config.toml
model = "self-supervised image encoder"
dataset = "rendered scenes of toy objects such as cars, trees, mugs and chairs"
train_examples = 195000
image_size = 32
crop_scale_min = 0.4
horizontal_flip = false
translate = 0.06
color_jitter = 0.6
cutout = 0.4
method = "vicreg"
arch = "perceiver"
norm = "layernorm"
norm_position = "pre"
hidden_act = "quick_gelu"
mlp_ratio = 4
head_dim = 32
fused_qkv = true
bias = "all"
qk_norm = true
layer_scale_init = 0.01
parallel_block = false
inner_norm = false
patch_size = [2, 2]
layers = 12
width = 160
positions = "sincos"
latents = 32
projector_hidden = 512
projector_out = 512
projector_hidden_layers = 2
init = "xavier_uniform"
residual_init = "scaled_by_depth"
optimizer = "muon"
muon_scale = "original"
learning_rate = 0.013
momentum = 0.85
nesterov = true
orthogonalizer = "newton_schulz_5"
adamw_lr_other_params = 0.0017
max_grad_norm = 1.0
max_steps = 11300
batch_size = 128
epochs = 7.4
lr_schedule = "step"
warmup_steps = 1130
weight_decay = 0.03
adamw_weight_decay_other_params = 0.05
Rows from block 8 of a small self-supervised image encoder, named by matrix and row number. Rows with one number belong to one neuron. Each number is 128 + 32 x the weight over its row's rms, rounded and kept within 0 to 255. All counts start at 0. Numbers have three digits each. After the name is the row's rms in percent of the matrix's.
After each neuron's rows are labels from the 100 images, of 14976, where the neuron reaches its highest value: "responds to" is what is common among them. Only what is clearly more common there than usual is listed. The data: rendered scenes of toy objects such as cars, trees, mugs and chairs.
# fc1: MLP up (model.blocks.8.mlp.fc1.weight, 640x160), inputs 0-159
# fc2: MLP down (model.blocks.8.mlp.fc2.weight, 160x640, transposed), outputs 0-159

fc1.211 125:114163129182181085099170154148046150107062179115077077143139155106103131106129114169123118101110095130195171168139092081159144149125131108112095174141120111153086128164089110111085112114124160123191192108118090142118127109107111124141094086137111121120102150163127116146119101108118146089147162183188132107111090087144120094114077121202121059091150120154139160157110111119186160143123105117193121149145134069121097129144175138155151110118112020160098109147135216127137126174143157
fc2.211 151:120059171120147144139073147121100147112090151131142132100165140128128092105163200135128106155113161117115167141170160080171122140087121135134146106069192096108190124127112178105184106097154157152135134121087060058139121112064035144131124126203137154083144129135141097129124117097085084110154174132151150122121105041109129106172250139131089147167113093160133132178107153123142111112151130121122122111140128149046159099109097120150079111187133150123123129158128117110108125155157129
responds to: teal object; its colour: teal

fc1.362 092:094086105129098131133142183158113103167210137099158115169196133131097128118143111112066075110145130094122119119132107085152069131170138089115093119088130203155092167085147145154141095115126120114183148116132168125106173132082138101129111157123129148182150155149183112151139133129162110109110134176131093099096085126060147144089078040144127142105176098173144107169114163191123120168134166132137096186091156106108107199106141113132086191170129050128151143079154149169104150145125174
fc2.362 097:113217080106082126134103180084120143156122191098166120162116167075079089190156157127138167073095110114115150120106119146089138102131122182175073117133125110161155119145154088107150151132156141147089115120173143161126128090088119118146087104127116150158119230173148113108075079120151086150155125176119144123098134099084088160092137063100151142119139106164060077130154177157134121133232141108157133114114078103131085108127116141149122102146132140133154144164108187075107112183129120
responds to: teal object; light from behind the camera; its colour: teal; its colour: blue

fc1.459 125:129103144083047135110118122162106072095061160136102098108117101131098101127130135148186137134127124149203141133141145141069142133091177133095173189145151131091079132059135093109117136111177194140078161138103061130094157166092138138134067122098120145137167136143137088151093085129141108143092096138141134123116122069201099166157071180124095108153169150118208115125063151197178139098159129102078097133136121144113160152131105120129071154132151152119138112147137144144138150104215138
fc2.459 135:142133161129110099112118124159080131113181054174140138149099090143109180165130101122151093130100117142157093133089130166077119128209145120153138099173088042167161109167115124101112133050150204123131133132139143102129090166124124138148143105160139117170143162133117127118205114187119184125142165097139126136119091081099126144070138149074131065158121096169099182142137111084113165070115076148043089176158180113129171131106129100147111158131100184144101157145123087130094117158102160
responds to: teal object; its colour: teal

fc1.529 066:165117132105080080157118119047056098079145179102143105178115124127133076155209121122112089125122143114154149073135126167093178056148158123136106178112158141070165174095122057147121153164132105116072167146116121132108127101201115112116196136145134113146104161119108121160137145158089133145207165155090203149086137165106129088177115129159126171123083095169145121155143158166118148136130100143088113073126146114133158084132101135114136129135129118086081159148188134137143117189112085
fc2.529 066:119136100155120159091154125097145147134124099129143180111137089138185181106133129114121179165172127156154155037136150108121116126133151143127098176095113133158119082096206179090126138164110091120143133158155085143123176145128119089137158073182067110155148110161057138131135106102110065144083070109191186101121152101129178148136098123114114067120117176158108144086165091077080082126098137125126100186120082172081073149156142113162167128055126145125066109099150112137152129091099123
responds to: teal object

fc1.496 124:139187129176145113102195155175134116142182128074110156128141123148176199164194163063088135121189122182103150102102111142128123133129083113139173115135144122144096157103088139051108110096090139127129130078119159107122150136117145181129128104169151086128150129118080086118062141115125182031104095144094152121097107142115136120159145101141119121184129104126074119088109184106070120165148142101128141128202178165155157116116095156082129156131129104110164171105149184142172199125108102
fc2.496 129:071133124167106141150186118174024134115169078177126115106088135143086116106148114088144100079127075045123148154142130119156109096160129123141114147101148180176112142081081115046105069112121159149101114112105161160121111144143169096089072095110108130184115098106071180133099103083128148157088120139119097129115151128160149114155174159144056175120171129093083100156151117102131102123075101081144182075126128088126197109102079176138108127160105154155117161120129104122122133143134159
responds to: teal object; its colour: teal

fc1.565 089:123167128097169099037153122156140112118067162114119091103157103110139119136188158119095168140155117153139163095148167085214155130159081110171138101118120088147098097167124158129148148117119183117144146124122188118146109083169160148127078127114120083133059138191141065121084110149146151072114121190154147137110098158150152145114095161137139124115152152155164150203171122136095136084146103159125190121065109105093157063162051136119101144096134106145089121100118131041131137103156109
fc2.565 086:141154080073086145121149113105099150099154095109134135171153122089117106182129115139130111120120076146109196060092157168165206133129139146121111158134151151154146139117152121081128094094126125052143066181124117122115129135111067074098140138128119134149114116100061126116085133176145087110091160144139161142167094124219209112072169089146067148132194159126141073135135112176079088147091131060110135109140111128129138146165127107134119133145133165123078172111185109107174123180155160
responds to: green object; its colour: green

fc1.95 042:130142116109148099142144108131143133121154140112162113206123081100074141183131111068087181129137125122108193144132133143173104061100167137168133158121145118144147180137139144157159105115095113196081128108157148182176116164139151111150118104127055169141137095140125175143080103117132081171136163110130143150111025149095060173113124114153178147087145135067082144145112160116077139157164143091125131093154071078147080103112138170103110133174162108115128087201159126123133098113086070
fc2.95 049:128103121084096144123167134121131175037128094114162123102118180094150156131086165118104157106162090165109141146132137113147169186107155106121139141168122112095164121145108126122103089214158130147111120150150080155093124100190167175151139052143170144136120112141143127152198062145157133104116169130174099144150168109095123105090164153131084127082143074149096134183143198120163106103093102110174092119131179103179192132102132086136116144160139128135085133230076152180124125105109107
responds to: white object; its colour: white

fc1.114 074:209081097166126087167116130226131078155122124117149122192143110160081105164117159047092194100128150113165139153123129146151152108160153180146161126153170157134133104069094095122143113135090130191119146171076108159141125133119123138148131123148119169147153089139146152127093112107112117170142093125100140128167088117146051101071126083146140145085158112136101114116106130101053158111101050103125128164101128180135105107091137129143093159124187095175183079130161087139148148101165070
fc2.114 069:142113136094120114107119152149126127127098112143107108107177150136147172179110155094093105125147130196141191134105127107119208167143119152117130172165123100116110154148111170095124131190171124140151133127083112079139087160149187175106159145139121136209105130060102141133198132139125114083085175147070121118125129096104171117092121098188077172140108066126133118094114173163073074105076112104127086145171160141181061133093137125128112121166169088143056138206109109130181138118128156
responds to: light from behind the camera

fc1.348 072:092105144155134076118155124132088080119089231098133190074107138112101148123150147135164084093129126179162084148136079172056121115077164123137089176083164103092124124139169140135127138130123105170135106129177147110151160045120159142151093081143066105149148107097101138146163117127138143127138133118076149148134126136133158171104087224105109122119189101099168126146133162166159097165113084197105115141064135124121146134108130165084086132172122103163139124092116086085107166101159186
fc2.348 071:104145119158113104167120149130066090132194087136154141126121142164169110125121145134141134143137136117200115117159209110096118157090140138096146122115147121157170154125141101089189063131092078172136122101177050098110123107154151088185164114134081139122137084156153110065066166097167090091167102094081124121110182162094129140137084161144122096134113103132055120182199126164151092092132129096156132144145136089150156107200131131190097100105126138108193114133139125181121115121099193
responds to: purple object

fc1.432 113:159078113182103147067127105131151162089113098114122175158102178163096098164149116060079136100125195110114147121130113126070154129090146165107092155131144119142141109125115127186121108114110124107125133122130172143174171128103144147135132155154158141140127096119128137139077113130119144084145081183029148119144111077089070061134095181154163177154086090085102159139145142181100207139137125164167100173130164160087125049120108108114089153156129164188134135075182111170150144106156167
fc2.432 111:159154121111092136119080118090127157141116140123105102106161138116091143188137106095164082121142153159093168105169116175092162128125150130060172140173138123148131105171086169059129098167153096118065118150137178152064141116154206103208127123156126188178098095099042138128187189147063120111130146065140115117158166093101195146122120075133152163151096111130184117108141111131149123111145056163127119101151166167135125126134113098139107181166111113106121112119089118125132108085093165
responds to: white object

fc1.184 082:128098143065099124108144142172188141118138138109142176076114080090084129070116132189156127163127138167172146094117140122220112108120116132131127140169154145130143134110099145173180084077150137130137125145167117106164146128128083098160170150111173065092071122092150075117145151099152114202138084136097116101115151114097106147097162111171082097150107157145173055137151192138078126119148143056129129124109070094120148126114202122098116205164103168102149084153152127126072094111108140
fc2.184 094:168121150176131089147120119164138125135092136125148162088120178118114138142127119154156160175113090090108143093128155189108182137123168094126096174101100121116098131141185131129069066115152092146154182147170102117083119146150106126157176057211121159135130119138178144114127068110188087179097119149124167121108093104176106122124089198078136097098139156070138108149087100128137137123118140092136128074144145095155090109104136167149119130224148068149214152138097147119123065127119075
responds to: light from behind the camera; red object; its colour: red

fc1.302 112:145119179135113131129103125135140176102151170093164155143207152137140160129166075132168140098098170115104102116089082075147161184070080134112145093133181139080140162081147183140162121132085126043140108081135107125133154108131142103181081113123121201140175151094122094073150141166074081140150150130116114082161149117130130205141137106186135110132118151112090165118170172123113139145054109143087123140120134066140120147087148114186092061151144119155142110124156071091170102138168147
fc2.302 114:088153083120140147133124158083155148158164137136135149114130091149146122117071181169121156099117152124102150110115113145120084125110123111097147099183164086140117177141038134123197076141105077092098101088096033103095133144112145137121134129097078198149140087101130099126148118094080156112117182096112152115137152135069136140141138155147099138070172160087181107142111055162080129097110123147122192152158221148133144114186128151106100107105100152108087075112106148138076129152061133
responds to: light from behind the camera

fc1.307 100:086085164127153126159145140155128082129147128116139021121133122129117136163157135110132102194172149070177138112122061143089115138177148064112142152103144159122130081126153091128104143090094160094181140154104114163107179105092190147160149066123123071166124146111104161140125140167144138089147136077141129100121106114180101127103097139079059132172110122085057157119152146133182138137099094139137187141136078128077166151083162101148109090146185178123155115142099145185158180100140178
fc2.307 101:091119123151104141133119121196140137116137109127104221060150100144081100100139115078133121088124142103123148130173122157108160111081125163144134120082091130147153121140144118176096124139149087097130147127100162127117077103098153129128144065126136090119115149147147168103162093165140174186126127131059112129155145182151093129090146131085108088103110168087099113051107111132172167053112166107081156104020139100100115130102101068123088103182107157158165169140150125129227130113093107
responds to: green object; its colour: green

fc1.279 112:107077117108114123200104117187106088119149120104078146162078115110165179147177101179069127111120108159170152104160109131078154168155154113131117141122114095160094137139129167137175098098157138103081101159104132069106180139124149107134198069109122181176148108136119096144192127127095194116193082067090099108057106151135112112129140137061121110138128062160159107114064133183170138111140134112115128164115159109129125139157125146185151130104137135080133130168194121121166159123080084
fc2.279 101:170096128117134118134055141020181180145086118100127133103062195177110117149146166174101133161146092132113158137162101118135082124193164153134152090105109122107137154119185106144114157082101125121150143090118150067109169164103123151171138138179189140120154134138155146159109106121136146135089095071150116125092148157134137092144148088114138159151084168131101118152157148140155146212210100100115084130074130128089099113151172121105161183132158094071110135135125174204164114131116118
responds to: count: three

fc1.456 031:147129115155112107083105162153146103124102175059120147073119128121068128123159113101089146169146115139123098158113080102120160147072129170081071110165140140138130104101167139079137161151147141153143152098169126142134164120220068158060102155171041139133142158114116150162146113152112136097149186132139124164105134104128152154068097105120123175157129140062116184116128176125136105137176126181117064121095089137116089140143141129121194122097166078170166085152150160084161087117060079
fc2.456 035:142182107123119107123133112117098122130154149127148147148095153157108128093161151095149190139121170131155122146202129029131093128060123119125165161124154085129114088172151102093185121113113154128124146085081039137088157156099174132250125203100112135155131111084123132168070133163128170130130121189142140124128144132160093118126137091165114113080167161071112097138148130144146158079095099139134173151117212093117082147152118106112108131105085146096087148169128117165164107085124114
responds to: light from behind the camera; yellow object; its colour: yellow

fc1.286 116:112117154120114064150145136130094101155054164039128107082123154108138111110110173096162150154208141152173126160110106121079197137128146145184116056087151131133134105098178167084115190120119091128165145147171117096122157104133137110073065106190099124104125100106156135112096115171096164113137166187136115183136162148163113143076114130129157169190176103143119143145110114104143166154080121168115099158134081051104085089098151136143107053139141075149142113105124161130136110140140145
fc2.286 136:140141128089151137132113147071097135105183152136114124146129096173150109093072073101133123154090091164126109095164164109132103096105121156149193131109147114114112133174142161127155051113098072148109143060135091115101126120125151103178147192116144108164137060162124150100103104155175110189054149110051136141127140112168153096090146122133071145084156130108148096191110161135144115092152102105148165140168143138195091117157093105122082157097146188071138115145088032155170156144142134
responds to: green object; its colour: green

fc1.375 098:084147109110146136119152071128117158167091214148144115127115109157129161122150134150127086094152109090120128117189082132102124114135106148125127162126139078141099065142169108046168121150116150131177126126102136133092133175082145120101093127128180070122096101198129147105116119099070126104075090059139170152097124153171150233089165107148099167110101148109141176166119138095169094116168111098175139050154068115138155130076139168102091138132124173137084126128157163119132165108165177
fc2.375 102:151114158157095132116109118171151102112093157166143146149147091146177129109113147120191137151123137079112123132131151079158120176138127093106154157094113155179107144146110079170144074136109155125141129144108099155125150107108162071099143115122203108089120085133142163155104111221150102075084108177104123122150092138136170162166157147167083140082117132091074079122120088164136159079111087116053109174170117147126092113139045186124061102080094096156229142136141125107144155147110098
responds to: yellow object

fc1.19 063:180090119132103149070071136177173091137134161170104136139118103093122112192159128081156143131108109163139146096137152154183060137167108113144125091110142130152063086084106120123131173164103121174162153168123050086121140108131156144145094152166105119074105105159118165172121095116161203098112142103145174160084177120086081175107129099133110112067161155130134111122106167104143186159173108107143099088134113143100126149155190155087087124121165065126206047099123115114107128122134135
fc2.19 064:137128151104159125113101080200140143160114032181125070129139127184189132111143141181075108095190124138154185112115076151120134196127128171223164147178145050184118131110115162194117100142120145138135101145125122097167152141115067114150152125150124099119148108126103129117197178148119087135162119126098095119154112111125165154172107143140098173178141149114148089158108149074111111110130140134106119171112117134151143149104166110125124126223111149178073157137140145124151129110182096
responds to: blue object; light from behind the camera; its colour: blue

fc1.83 035:170102168136065117120111147100139105088124072117102115075153102130090103086167122181142146176154120139109100170132124129159121164060119126075092096162154076155126149112143091121160136190090158152092136165143128107098130161183122072180111115107124155156123135182167136122149117158136189161155169129119129103092139073153056161075128103152142142157184160132100133096127108093155136156092095087181136170077162145144134154089204112049130071078130135124140076126084160098193117105129115
fc2.83 033:134136123120111120059095097140117108148118063136078136152166187145093094124153200144142124158145132190101110136212114117073114151121156089129135097124108092110160067132099169134115154131141097182124058157108064124119164113171124156081072121134119122087111190129117122128130104138084155072090120133117104101115135120054134150097119177085107056129106108117099049121092058126091170086131175150170112100128117118153127107124142098136131139158120205110100119164137137099162151172173073
responds to: light from behind the camera; its colour: blue

fc1.372 099:134119124194154158153141179103140100137154174114064095124102126144113148153163109111101131098153152066105172079154100093150096099088150169180167070135107109166067169161116159133092112081107182168130112103107105130168106137083109153104153089139165106136135117132164120112117145102116156118141100134081150080170108100145163144095090146136112084163155149102133176064142163128128158255102124116147144102042162142119118088093201110122126097179075110131150109121150141162144147144138136
fc2.372 119:089127124167102124118143124174095145133157121099079107154103171186130131192145101163138078140143145025134142127152154172193126129145148140152146067116124135148096123162116191131180104139138136108126082177157173082125121157134087120118141129134143180123117147118166093099068101087070138185100201099033125117139137096144097140167126114125195162083102153125153067084110147142109135075154113143144140167088145124084173126111146150168148191147094162155113091171097104115068122123120109
responds to: green object; its colour: green; teal object; its colour: teal

fc1.344 095:110127121115072146157105128171187089146172087100147090170142153186098123143126148135107111082138137107099129171106095111072095126172120075138085149090093085114118129112119115175114077073134111115123096126163064180111187118107140105159117127089151119179122150125131138160171087183189090102076171147161166139183161092126122054114118137100123166159094132103123127101100172154120120187156097204128172132126104108145124095084175099205163117154135143155144119097181120160125184104065115
fc2.344 112:166222143170076158132129098200149128122135169139137117131183125061024131074128167171135066154136127114156107129149081147096137147121132161148137162144162121150120149146160156122133106129138153111074117140146155136091163140156171102166161064173112107121090153127142125119109144165066121104138107166149173142150108195093161132138123160110124175078179142121132113085128175130116177210110128110109120143070160142099135120154100143102090115127169113130168145164115187113226121149156166
responds to: light from behind the camera; yellow object; its colour: yellow; its colour: green

fc1.600 057:115091126104112108112096125181137189125113160159161155153160072072112152135128106139139135084107114109132158071147109148113109166123114084128085130167114146093174154116101117111107101075161145141084104073154161167125128138095137148139096171080129123098131178077116195199135113106161122173117149136099105153121215169103101131092158190118060121077146169151156045091082153124144169112216152116112103162138102078078088118110162119172147124087141166099107113143112138110166191119103124
fc2.600 062:183140119160129142145090119110182124114109078099117154126108099123120113112126150142132129116153162150172093107119111161133145212150089142083142115100147069156099116084103053137097117112095142035136150156108135181166186100103063069094170142217102182146166169138125098130097111097117150178131114109156138156110090064202075155094104116121073163136202097110132165093119135177167119178172107102112067120135113131110063134132115138123107150151147092123151141122149163157146115137122129
responds to: count: three; light from behind the camera; purple object; pink object

fc1.373 158:111128137152106094132136158130102149118184131176107111115204144081191082063173159175100130102136147086095117134154099108131189159133167114096126106149169086075147194028165164127140112157113143099139097081131146100122132130148150144123105122138133139096103166159155167044103121165061115164192116125056136124123079075143149163129120109178124136068123120140175187124082160097119119173111169127140112081073180120168153154091114119138091155145106173108130131145114131174112107147147128
fc2.373 163:132104112088123114121140099142101141149155120134154131044169141131031091130158101180133111116121115134137117121133126143058173106099153119127161118164125117078114147003058109159154075120147099106159118129191141097141139110093153136209105108148130127156111082143099146139164064138108138121116174118133117112132106112080141116063135179151085127081225132086140103138143138124138107123209128151088158208113176138131056120147130154126131135146129189135120124114158144126113137130089132
responds to: blue object; its colour: blue

fc1.276 044:133110119138104174168074141194152172164095095174142120129159103135151140133120143103133123168099118144116164139098126114153104091114125141143135164134152117138136080094073035084177142108102135130112161213087102159127110104121117162131061154133142071191096145194183153134059148053142135111078070109150160126122093179105115119093172125135123138167137137177047116177082158122146160097090067143131128149125129122123105165111179154136095122100152131125149118122153170095046138120164142
fc2.276 041:104139127118208113118158129123173109137129054162138074178158146116144151159128144138099180092146137132099121152126136078066172164122098135045116105175111093091122181072133180145169120125141123109158115105064165105107122106139141154142114114136118100075083154124109152165189112108087084170149115150074145113149119096144123174166136161162020076094161146120150121163143129154146085135097127070109118148169129168091072107193149093098119135112161089122128157148144169155131136194112086
responds to: green object

fc1.618 108:138107126108120129142144151150132127123117123100119118124140110117129192114117160076127104185102131181138094121112128139085148110115154107115139121119163123109101131187121120101154108161000123140121143129198195170138101081071162168115135161087127084158118120127115092101154095196146061038125175093088164089099091150125155122100126139153112084118127157123149098145131187103102114174196075204184128104145133098150132140129148109171165173137100103129153182119179165105134137103087113
fc2.618 107:124151151100144132175110117156141133120219164105145126112183070129100078113139184092135127109117140120156090126151175122112082170148153130109095120151148115106131123170105112088112123127099067179136126128169169108074197098089152123149152134027109120121156179118166084110181135127103094100165142115137087172179130130159158147121094136171100084170191194166097087178136131084079074100159161196147109094117179142171143123102103162113156137141118125163151147121156184132086094126129098
responds to: count: one

fc1.278 044:112085182174145109107160185123143176156100161154133111156116129121180146110186186147085130074092168061154139112192155184065074169179114075071173141120164131152173158196078132149081160165147105093111117140093124108120110103087176097107156134090158120105142168144113137098149114146107123170118117137115132142136158129077111179109103154157131088169067101099109146136085147147094142116131115154134119163109171091122117136145097107091052153061149107079133180144105120136086106144180138
fc2.278 044:152176084144117130132122114116111111123151103126154138064163078147118101166081105139125106144095106161093101115125109103128075109162145172136107121127086122075135071161151129090162104098123118114075117176133082126125114119130142099151125121141101105172066105094133076132143117106086125067071151155124139145161103138114138183153162165168062220111133157125107152111099150198079127151116122119146158184125048100127097183162151141185132143096150168137035189142172136197082094121088110
responds to: purple object; its colour: purple

fc1.179 032:194127130081093115115076065163090100126131133109108179133104074122122176104155093086137115149092133111177104122094107156170128106122137192149141120145169130151136156100161144096164118162097129184178150129127077150162126118162167143114072104164052209123174138099147090101113131116104154120114122109108184161091173114149151154082144122083101153102133108132112127067114153155136130160163081141128107118132100105098090112128177133125102098103207108138196080143197056060133158156155167
fc2.179 030:155124167117147117133090110133097172155094137176114129096108158093151132174111108172093175086165167171170130151160135101119120139093175171120182113134101086143104142140099155204172180132128121093105118081121113096136063133068159116147143168137121143152120105075154159127126103123071157098101125112154098123126152154092095129110110155185126138110186166143085131109135181190144140073133154075140097155172168092085041146094163097108087105110143154109034123180111120164179137080148089
responds to: yellow object; its colour: yellow

fc1.41 047:140147156139077142116079138076157080134063140105134129193231170148191146134136142081128124192079162180128158127104101112170123154098105156143152140121103100092118123144107166126169179044174115090126119116128095140161164147137125132192091138138097196111134102077097164080135132091116100115094153088103099131131215075127102124115080159110147113110117114093134081139226150177154110115082132165129097120104099089149104149160158129105145134138118059113115127135094139138131139142143150
fc2.41 043:128197174078135115125182123143102098133051168123117082138179136169136163189119117157103092112099085108076146185067115171089137114133163105134162109142123099098171108091110153090125146091124131111170092068120147110135163146153100099158125132117061165167153098112112124153175212143072125110100188119165136124100169112125107142164099076128157097102181124109167142128076142147155165103132083092115156165183106081068135134104135120126149166159107098120085139113133148073108087066083155
responds to: green object; its colour: green

fc1.448 067:106118128114157113117093097130140053152123107113119119098122091094136168160091122169116162197117080158109114160076138157197158120163168162152190053133169126084143106106143154128112132106131110069085128142140171133090139150114155121148109151124144126095163137134163099159098104137142124062138135161053169149059133177146091070130069129177150125108111169097090142158139158089122154156098148146080035127170146148134090095187080091153122128078165092171162119123112162086182127139151138
fc2.448 074:133135153104144142095143153152194139121118204168100142125154147191176147118058140145139222096141134127101114075107082114155136075103133144163170120172134121110141082083113095169046183170155150116052149114152106172137158150113127147168131155177109137100127133163171149103171148139139073161152071136093125140105133112125146123140137169117120099133190135143058139086119129113107142065123124154032146165133184108103132112101145112156128103167103119145146153111117109161164059094152171
responds to: purple object

fc1.201 094:117100129132081092116136149104089090114189163132146139123191122099133180107147158071090119200133162195136086099177081120190099080152122112105118094145138152146141160113132104178137053154125153143144124051148202116141186100118119139164119128145146136131108105162131169166139110106166065138135125143093118106133102167084176154152137157133154136133089102157083163112104164162144120203143182122159106137142122090107110117100154090135059178150110115093117151076139182147098096097043146
fc2.201 103:170233138065133121103178115133149126120138082093137153154168140058113052133139112118164069107133110113107160141180135189100132105077133088034115160127139135182155153126162146112135103071160107122041110154222161121106173101106127145157132100108130104084123153110129107133154065094159149100122119095106090139177124141140158163078118092123180107162122132137138104141155089111136105161134106155156107104126127078124141141075149140129100130136092179098146126117084178125163128149092073
responds to: teal object; its colour: teal

fc1.34 110:074128133105094154154117094143175115117113118108137139104120122084160119173229136132135158128157128158131107084085142051105144157148111136135083072125106116164134193166115132189160190106165121125102137125149121143147124134153124141080154097122099132085169153067122099150129173139154106120196080183114084206104166119191130170108119103171118101116160109159108145078123133098114137105161130198078086081191088147138106140173147070130112106099125068177105138085151151074121142121108096
fc2.34 116:168096137158124130119151178124159128120158219173129099135163133141102100098178112162129115138096104172125164120149147117122117183107129156102122134139150201127145142127154100151157158097162118155032132140110124156065088133187163096095122132077123064104110084091100131091106081133147186110159117131209158116089077101087100143123088133144104065144118101132151114108101153124074087129062128138117210120190150130121155145093153166164143158086106142151095150124131101126167106162190187
responds to: yellow object; its colour: yellow

fc1.238 145:160166098121115112081127164151193089099151094089048162119124141163121085124200173139070106105186115078132124130149125096198171155076149112162120113154186089165115142104125087147114143148127195135110099126114137089106121049121111126145139111122172152119098148149086133161123205090143178094115134167101132075147150143153100106121109097165057152134155142119116128061110118105140145182120150151186181123083143104136120119078184158122095149121173130114167113128125064102175133114116181
fc2.238 132:101098129120167131102154149113048109133117076103144119113132145154123134170114183188150077109128121045072135138189120107172126153155156133175156144070191078132095146165110138148171093120173156173075113130101136123144113121089059107142136108102105117126083135115148092161140207104110164144129147179138135130123127095125160130138082086057071070068181138121098094124101097127120146093191121156088092133144049096168121128102133127118098127120135124177095176181138110119151140151137179
responds to: white object

fc1.451 140:150170127109121148134125164093133136118132078156137119151145130117143109125142104054109135134119095131125114162113120125141112174119100109130107101141117090089130110116074149043169095151079094145169100147107118177135149122183152136135136175106100116167067209103140113158113086111090035126149102160118138100131138171215178113112090101102079092103133180155154141131109180125211150137129095227121123158197146061138104144094137068143105188136109099133132182136112103157099128148150117
fc2.451 138:152113151155079120104139109171119092120182140152137163115163135115108117113104136138099071129142136148137133092128190144116171116092141109090090171101157122084115107152109119100172120098119093154196143106095110142066144091116154092130169014160104106155114158152110078131196141126129145128196117112156122135153123164111178147146109216115171097132158159116095156169116161091140042111174151146201208125151174124156074142148075124118118153107155163179108152086140143132174117163130116
responds to: count: one

fc1.614 084:140129164121120117148178116147141126159062087158171093148087160110140102185132135096120148136110106176095156191136118166122069139169093168111104113131123166084138080118133082124113072109144136170152213140106115151107166155122125169083154131127113148136142111157101178139064198135120169089108143089077162121171167164122087128105163132129126095097131151168131147116100164128071151168174084154096111091113122060138162157062147080166057130107138147122119053109093092084087177114140152
fc2.614 086:211116148139170139128106113122174104111133084157162089098157138101173126126148071079112142111164117159121087135140207142112120105165109188069158126143118111171121214128149114114079140172162112133098088118177092138134124141121160137130149138158114151101129102104136069082130131177113113160117117136046116124102092208129130178086089071083087114137152123191087065136157151170120098086197172081127105111131134098149100145129103120108090149158090125173147106134137155142167150182129187
responds to: yellow object; its colour: yellow

fc1.51 035:099162137138078120172045112129099103143107104159119155185084143154089097171131064079126160062104142113124169154081188136136105064139124133097130125119172152148118097098145103128156130130142078162155166189101138115128108133116082110096076133148156162149174125158142181182123153146103090175121137139124147168139100210138103100125093133203128111116111139205116176128083114128090112162133123095159080126170088060129117173103099121106162084128125167124154097129129093159148199090103082
fc2.51 040:136128024140093159105182149121125179128121106188095132168140144149116105064153155117146170105167159154159136153127167153091178080055135085100086110177090130136094166119111146130160142099165132118134112143105164143166149112144147164146099143133133114089109146186130094100098106115167131122193104075101110143115192175182127112159160179085096135139108147098116059143136106111044096027177131096154130178140119110120092111125146127146092164133144055143078149126113139125093122127143116
responds to: count: one

fc1.113 123:084146154100104222132124095172082099055133121133123183170060061143145102102165093116157157111093176161124147082147126074165099075158114126090158131093182064118166149118139086152169124147106163129191105114126121175105146136100141097055113143116102200132155124130134069092121159168112086117115131186170132125110106134178070081153152123126109107142098162149069134153151118133183110136166160106087128159137150136126116169124114136109199144136157159089135102143143136131110128119060149
fc2.113 118:123167019113085097166110119131145161138151130118139168150162059136124069106097140119134152155168126069127116093148079164147108079146131109140107156183079130053128128150157163094161136086094141167083090146113135145147199125181117098068118177117150136184092067145090101137157068120128150192142121105124113149104103156141108118096082128066130087118092118135166113124136102073071198143112154194073100097125101118139117137115162135131148081121144072102125139146132106123113147137162174
responds to: count: one

fc1.318 029:111143117130123123103128141104144093087117074112145141127143126127122125187152136109088131129126125108144166143133087092179165173197117163139115130110161104154072175152074151144133100118084167148149150130172155114137078096117106128105078144088085092154107135144087093162165058152105077144165110156104149188132139132113081096093083103142074126166095103166146160156168129077119148087214133188153160154151087098045157078151054103134172151084129107161129128114152156199174111083150135
fc2.318 031:120130121133121087142091151104123136142100163080149120162076094111092127158145111108085140167100115112174141116138174139171097090133149117034158119080087168166071132089143070142092134134133098137149137091090146158085160100133129112119131077150155181101109147125046168110140110121113128154120109125167170123151163172167161095160138079172166125094101156094103106154109135193127150092086131095118144175099089187155056142076104149135125130052085095078085165101113088100194133123067139
responds to: green object; its colour: green